config.toml
horizontal_flip = false
encoder_depths = [1, 1, 4, 1]
fusion_encoder_width = 256
fusion_encoder_cross_attention_every = 2
optimizer = "soap"
weight_decay = 0.0
adamw_weight_decay_other_params = 0.05
Rows from block 3 of the fusion encoder of a small model that answers yes/no questions on an image's attributes, named by matrix and row number. Rows with one number belong to one neuron. Each number is 128 + 32 x the weight over its row's rms, rounded and kept within 0 to 255. All counts start at 0. Numbers have three digits each.
After each neuron's rows are labels from the 100 texts, of 14976, where the neuron reaches its highest value: "tokens" is the input token at the peak. Only what is clearly more common there than usual is listed. The data: pen-drawn characters of a made-up script with 800 signs. In brackets: how many of the 100, against the usual share in percent.
# fc1: MLP up (fusion_encoder.blocks.3.mlp.fc1.weight, 1024x256), inputs 0-127
# fc2: MLP down (fusion_encoder.blocks.3.mlp.fc2.weight, 256x1024, transposed), outputs 0-127

fc1.264:103078157160137054137140172118098092110172083122115131126110174182134179169140103132115134148138171141171158112096145143056158204099140195137151073079138086206151076105085135099072117123135100082105120096122167082108132143120112095116206127182142137102138096087109106118179143107092115162133136128107102084137163102142096140100151121187104084102102161124102133154134136119133202076155
fc2.264:122154145117191118108093137133137130175055110170106109107130130077130076101143122144090190118098174132101094132119114135091195104112125141140087139128132127129135179145155088176178079080159158137133157188196198093156067094128115059138138076107101140115076135112125070145141066117142103096116094087179112134097148164112134126194098074151097128111097128068126132083129131116155145121128
tokens: "thin pen" (83 vs 11)

fc1.339:048101143154127135163125160115102115108155160111114199125170094084146091129145135118134114123165115089094150127125106129125128101145135100169123148102118121119131152146152170111072115170141099149126217088163156153155089139090093130200168133129107154107129074137129122145120184125119101125113107130098129146075171110131062153143159058170146098080150107139121114094121179132117145137127
fc2.339:167099119106129158137133092157165126144084093138112122124151216144132148088086146092110120133130122169132112168110104141140136100162088127095173132129159151147046158105120078166113103115177134162114114139060158089154121154108109073130165113111176185156174198130089148173178137094078131124093109140091123129134107144177170121142149142169098123168083211120170138152193130143076140035137
tokens: "two strokes" (49 vs 9.8); "only straight strokes" (27 vs 5.7)

fc1.744:103102117111155101119121094132156121105155101109146137158205104091108127096140110129145175104083168118079122161122133124141112088111192083049104177080140106142146155123081143085064160111126059128172164172152091119154130099112167085142098161151118186146119159142155104098205088178147134181186110146191106152113161137085168124107112121116147147073155123064104152178160125137096115123190
fc2.744:118122148100139128099116085087127122157137160056120098134066189190105113099129124088158087150187123132130144122137068092181085159108199121133130127163107128120148157155130119148107093145127152123125128038153136148115091180143102067140128098176209110100152153045152162164106166159142192124118181124154127099123053132088111129126112128115110150131148175181123104156114066135156136164107
tokens: "four strokes" (40 vs 8.5)

fc1.726:169081141124124096101163133160128098124141126110126154135159079053154134144137104107090105159138099104115106172120062121203118125131104116084129088136079139135102116157121106084085105135078170150172150077040146110125191103080138177113143079147153108106124089127075101109128144116120111120080118090142124144171136144134157072114163153168095149125097154145133129162127085133087133153123
fc2.726:136106087100110129084100144091159135131154087151065142158121154127170230073086123159087156166157125133117118132082124104169147110093167179123110100123104129124145124126186162088156128103195118110117108135076131145171123167153131132093078143114146122145085108162128152134080132092183141141151072131110105115136158120194087172167089108127126100141126116139118129094116162096162161107118
tokens: "four strokes" (27 vs 8.5)

fc1.20:024170156104090125160082169172136120086114115094076132144130121140084144135092134196148098120110131160161125137120093125157115108084134124169109169162163077151155156123098180144146113098164131110180146153102144085139141031117082134151102141155159083163136119105184177180117089208133141136118128134163146156120168130129241144123135153153134102102121159117112124095113121093164128196085
fc2.20:109106111104120086149154114182141101075127164055136092102135081142124138145137058124171128094164153131137117126131178086147128179111167113159039158099126135119155127110142133105176153175192123120222101164108128117122123154125128131097154056097089100091167129116161153051162151105166172104171101071120144124134149089142126107100165151131130117093121163167102145131123122114082100136159
tokens: "two strokes" (39 vs 9.8); "only straight strokes" (12 vs 5.7); "one stroke" (12 vs 4.7)

fc1.564:118138142121097177131066138142123179099104165108094103124080058221141194135122104120154098102099167114142139109082208120144132185140130181111113200129106091118177152202088104109159127150135148113115115110135184140146108158217148108098192115108169143102174161063105131156166173136106133140116151175168097129150082125157083071138114127173147156122117148109083101110139142176157069186084
fc2.564:107106125079173087184111161089133092089096102131116112150185128096127168081138112172150111167189104122200105141158126104193151145169135084110065125095154153092113153194101171165159112066154082105149091064192064148128099153158173110146109106107098133155146115120174115150120157143135078171127161120135129172119155168104156125112069130130126160142171125156138122156158168053152105138127
tokens: "three strokes" (55 vs 13); "one stroke" (21 vs 4.7)

fc1.30:094098112122099157176075145160062165120116131143137099148127089205085117151166122151159072139096099097172140141082136116140109080123086128108114173146134137134162111130180119158121108136145127112129072087124142172180180082135096142108081108112160105163137180128123093080085095114054131141123160138173164147148144150068146127171138133200146137123154137174104160098173057138108142106159
fc2.30:134143142140096075123111180113136142158119099168144166093082093163093144091123185170154114133136133187117100066122160101059111139094134124143138196117135150135109177159160164127123100180076131143086151173150141078139116180138147087092143152097112094153135069154121183159097194145125138143116103158099078155069124128155129106123077096095118210140165106126074068151154090132124136144092
tokens: "three strokes" (39 vs 13); "two strokes" (34 vs 9.8)

fc1.418:113161138188128107093114129075130153067150120112158118109094168136136123176075133119077149136030073121157097076117189166103128130071105107146094129134090109193112156137144125195076108159086106094143132234147143065107123095069109104149138172122181156102130115157082058178114144132168164115163161151138137127062162133077137078122095171141132072096138138162126147138118137172194144131123
fc2.418:147092100106118097146117103178159151141131140147088116100119173159146162102192121035142093178115168155132146209149127139152144098135172176079114116081219102126129136120183151187146109126164109126095130143109112114195106108128155143057116094090166104103131141112136237107197135139117118063180169169135074145148134116123178144153114168170101118147170138147093099173159087102148167133147
tokens: "four strokes" (42 vs 8.5); "dark on light" (40 vs 15.5)

fc1.345:113118094092105147088177123118068122122098146126095151133122160120063111183108140102108129158105111152140093118131152104155174134136091069086092095110082088109145138080054194119144142169170128110150118110112148130108036134142136150113114093178145118136121181124088130115160198123105131109126141107165115066086115088153131080124160132047152132120118134115136141171076159083183147141147
fc2.345:174059123144139138118079105122134137101159075169075171127150168024075122057150157067113113135097109081123130137148128124120112137092098101133090112123129138178123141179128125196119078156124105185043143106118127164130069097050093093113146094195113120115084075143162169130100081128136162183111089167163135114146112173120085134161160126157151134122158086193082124186169120159120137130178
tokens: "three strokes" (59 vs 13)

fc1.165:144111160121077100118139172128164157143167116177096096153142149148118084158120107142095102175089119083114165083140123153108134150119165173111123171118067173088126099162071151107138102103119153137195147132155151144132149139050112077094145119132189081106134133152097141163088162128105167136143093116089161113074133155078150099116158082085122133147106140119122114127104100130167079135153
fc2.165:078125121120128198095123176114128110124147194165134059162158131082090118121140132109069165101139139101132139139140070149125177113145133090124124026137138131111160098194161152129116139153122105129121082153088111171117103141080096153160092087118124120042071103131135140132097126139148106158087086131171134100134140077160119161141193133142105158074149065117164172150148099164094138078133
tokens: "dark on light" (56 vs 15.5); "four strokes" (42 vs 8.5)

fc1.121:128091145078134124142112113138123126139166110122129099111143113125123149144117142112169099084192136152121082154091096064121163072077173136054142136132057128150115167092074121168180124104098144174133153118130083136058120106146160124143099111109115173095140092143136174129098091076109159160102100175110110210125119154119092118107102105147142094152109151118109148097101153126088150155162
fc2.121:105130119145125188117112094090120124022109158126182160104132138087102139121124138143147116113155135120065111098110098174124119133126140097077078091105116152134084179063110143154144157108141137122152128103146138185138120121154111127092087067153150156140104156114133163152138127104133127153113123092139144104087138145137177125132113152146093065061123137114116128137174170126129113184123
tokens: "two strokes" (75 vs 9.8); "one stroke" (13 vs 4.7)

fc1.659:137169123083056123134167133137104114127103124136123143069159150135118138140071125109133104168113121108134159106117077138145107156073129106179167128107140074141111103136180136123117121169146124117136138100064132108071129112132117108093155120109157151146149107177140133136114180162175148115106110071100087118145131141131134058132008163134152113119166141133102126183126141159079138127128
fc2.659:147127078097090219103114142106123137144161124149133132127077154113183138106118114130081161096105204136171132118111184145126169146123115152112103140135127104168138152166123168099111174101133135109136168117149163108131169114101126193135158117130141104159061191165074154096120189093176128090169110146133143182084142087123133107126128158158125191128149111187088151029147181113089143171129
tokens: "four strokes" (80 vs 8.5)

fc1.89:165129149134100133178188116124131129146072122149176116144140120112151123135104071163181197139111108157143177166126116162163150146123138091093161171145138152175184125140144097163145052124084135084103182136161092141097143141159167122160100168140147168159107118185139176101126099089097169089139151080168167144124129142168144118139121138150177172173168142098132118179193134162112095137105
fc2.89:182121133191120150132073158126155178193158152112119153135114094101121083118142114114138153104174140100108095114089140108129126174172107125184119183114149110076090039094132114098129128141143182064118098204144109171131126094116166111121106121070123037101204139122105150104109150123149089116040114130122139143126179128137102082104166140143104186124204089113137021135098158165142147184097
tokens: "three strokes" (72 vs 13)

fc1.450:109121137091180158158102138113131105120075134145177113122102126134150070165106156162130088165133152116145139110089147153114158153089155095163149153113125121167085097105076119142142137143102084104104153154134153126139223176123214170095135143127147189085109130138148151129123123159182153148112153089157121094135131120081168152150128132171081096164094085065147151133209131195117097129132
fc2.450:127126090186090075125125145124146153087132084151203176120147130159134140130112130127178145132131102138164104097141084101151109158120171118055147172180179176135123122111160151147096137124143136159179103122148093159122101073161086075109106133145074065141101128099122131091098133099128105098095075104135073079120089119104142134098116098134123189098151146167159103165099169130078167093132
tokens: "dark on light" (58 vs 15.5)

fc1.420:052088110110145129101161182103152158120093088119078143139148161136091141173171102100171104170128192119080102102086109132114144120138158109161126156157101104203140175166108072127193116109158164152155132148091098088140141129140150082166136118131120082108171051145175089151151129176111195138090087173147124139118188109101089126131151133190113113114082112111079164106124144099135153130125
fc2.420:091123153099106066146091100117165113123142142156162097114120135132093103134139115146114153125112111121123097157169218192096140121132128105102166149068143134127102093088097077125131121129089095114129153061102137103157119089104110139206130082076123096105083154121132057116130177160124078103119129095132114133116154168192098183109171109131144187123173097157163138139090143160110180128100
tokens: "two strokes" (70 vs 9.8)

fc1.722:147137140170096072096152107087110113124134193115146129125085154106148096147066115163088145147123086174069183141143112142102134115091147093111107122103155135151113106137122158127183144118185077180091171175118096138138133081095130170168123121148070155151092104049072085155060088051147136103134114149090121075084135094112110153173152140165072129135165177152140156150094065092211128123146
fc2.722:089164120129206174198093148212160150105073122178106121168101181102161134165136176141117094094146131166154132124157136142147113101141123090159183076157126122231170098171097110168149162148093103117099146093140177155130118160187148171113118084077117067079146108186152138159147116120121149134142146129113072106140160077137144102093132149174129124154080084158127131176157166104116092090103
tokens: "thin pen" (84 vs 11)

fc1.346:144104145144110097116169179160099189056134107147116110129109093125078182084126131140047151088211083134065140148077154118120169122134077156155137220167167096122098102089152179082056082151124136129141120182134162153129097111084124153161151139156125165125104070105158137121141152154142134154123092151124080122122143147202122166185113138081090128192140121092144147108170185103121141146123
fc2.346:108134100143097117145143102114137149134202134130135129130113118127149106199113073178164148232120128103145122162114049123143087196105154132192132105110085132179148150133124096142165174163152060098115184149213117127080097120155155123052058079188129114118092076127090102143129142094134215132121116165114080162143120079121080103124092091114143105116118159106192131136138108126121143110118
tokens: "thin pen" (81 vs 11)

fc1.322:179108091149114127194172100120081181124088113102125156165111163097115125142108148116153094116122119084136125107130143176136138096170165147154142104082124095127211129150057176085088123103207134172126118120110139125064063114083166047139184101215122121105097092142124133181109091104120119135127154135110167143086150146075173119096119112121116119121149175133164147198174128126157102158131
fc2.322:116108100105162137094127101129150123131152166167115185078189163122140165113075104106113188126102180156181120158084104124091093093095139116115099160120155187167084141143188140166145089134163170069184192157105096090156159171119115106165107103141128130146159165176140235102180110141160167169134121117088125146125151065155102170095163116097120172120103136150082097144070164182121166107104
tokens: "three strokes" (89 vs 13)

fc1.483:159119158131100120120128178125131140158169065089064130142152096100171151124117105111141116173105131061115113119068099056126135123140161134132139168065115109114130138099172104116116141123153140131094133164121126105127191144116100113155148087079169101101142107138129108182078164141116112147123144103085104165101101165169130166135160144135101156155129120190085113113030175082103146120126
fc2.483:078088124116086213173126117113079135147141130154075206164112073121111098102140168100158129147112170101123133077119136095114101113157158144158127192135189155150142118105183136150102153151103166152169150168072096145176142119169132116138123171120192046055186168176072111160172101143178147161122172162168125063104132137101132119085126145132149075125140095180085157117173123101083095120095
tokens: "four strokes" (65 vs 8.5); "three strokes" (33 vs 13)

fc1.70:131158173097103134181103103143150165080101126079252157124141114147054151135102082134117100100170195159101145119115126100127121146154137109160161120161089096109126103088145192177125156148130107117123113139102148143088105123170119116159129128172200168098115156078123167139133118099073064147116126144152102128135143081100093190132119116141142094110060144129094135065139182140120142157118
fc2.70:115126148112134188137140121130137125151157113110130110165209122074092132113140176089103158120146073116149085082119122165139066135062135093072111078125118090099163110112121090108124127124161137128142134157179143140131165171152115125140128137133103111123149099133130118082110140112142168130096180132143146125138176110175141175061131225142088114167120135104104093082115158142098118168106
tokens: "two strokes" (67 vs 9.8)

fc1.753:088134130164099171055130155110144092138090077142069169134047157116117101124088192133142136087021102147145075123129156112161133151094071109110110148125149125129100060124146145183059107184126145156146072151105170125146105160149130139191103124110133089116148090164167148116108123142133169132122088153109113109105112099170136148180100144130140102083134174200111124097179149073164134159188
fc2.753:160194181169114104096148134171151149124200106103153120173166106136134147148164111145137109112161137137122148126121116092148088117081144119139126172129123214113151158123136130118116109102093145111108119086073180093147080178130119140131141132108135085088137118137127153084174146086134088059107135086109091125151103119056142103166157128112083149137181108123228122126148135157161084089130
tokens: "two strokes" (75 vs 9.8); "only straight strokes" (16 vs 5.7)

fc1.201:143106145169090092064207115116157074123154168116186092129109156129088137159103134142175150138091156131140117185128152126125140106097127138165102102147116094091109148172109160068127143125138087047102117165081090142178084153111097071155161108107073157116115152102129073155115110116124133097148124130120104126119137118136164114175123194109127170103107139109079125106145130165147126097133
fc2.201:118049055176132145140163134139147171176124114112105074183064113121157169123086145103157102129164107185201136069099122107111164157083098122132116116171162110117168144142101157164136114108097164131149151151154111132081154110116166132156154110121103107067160132086126157119170071118120140136205084137131177118144088174122120155092149125081135174131187066207132178129130157188140093115129
tokens: "four strokes" (54 vs 8.5); "two strokes" (23 vs 9.8)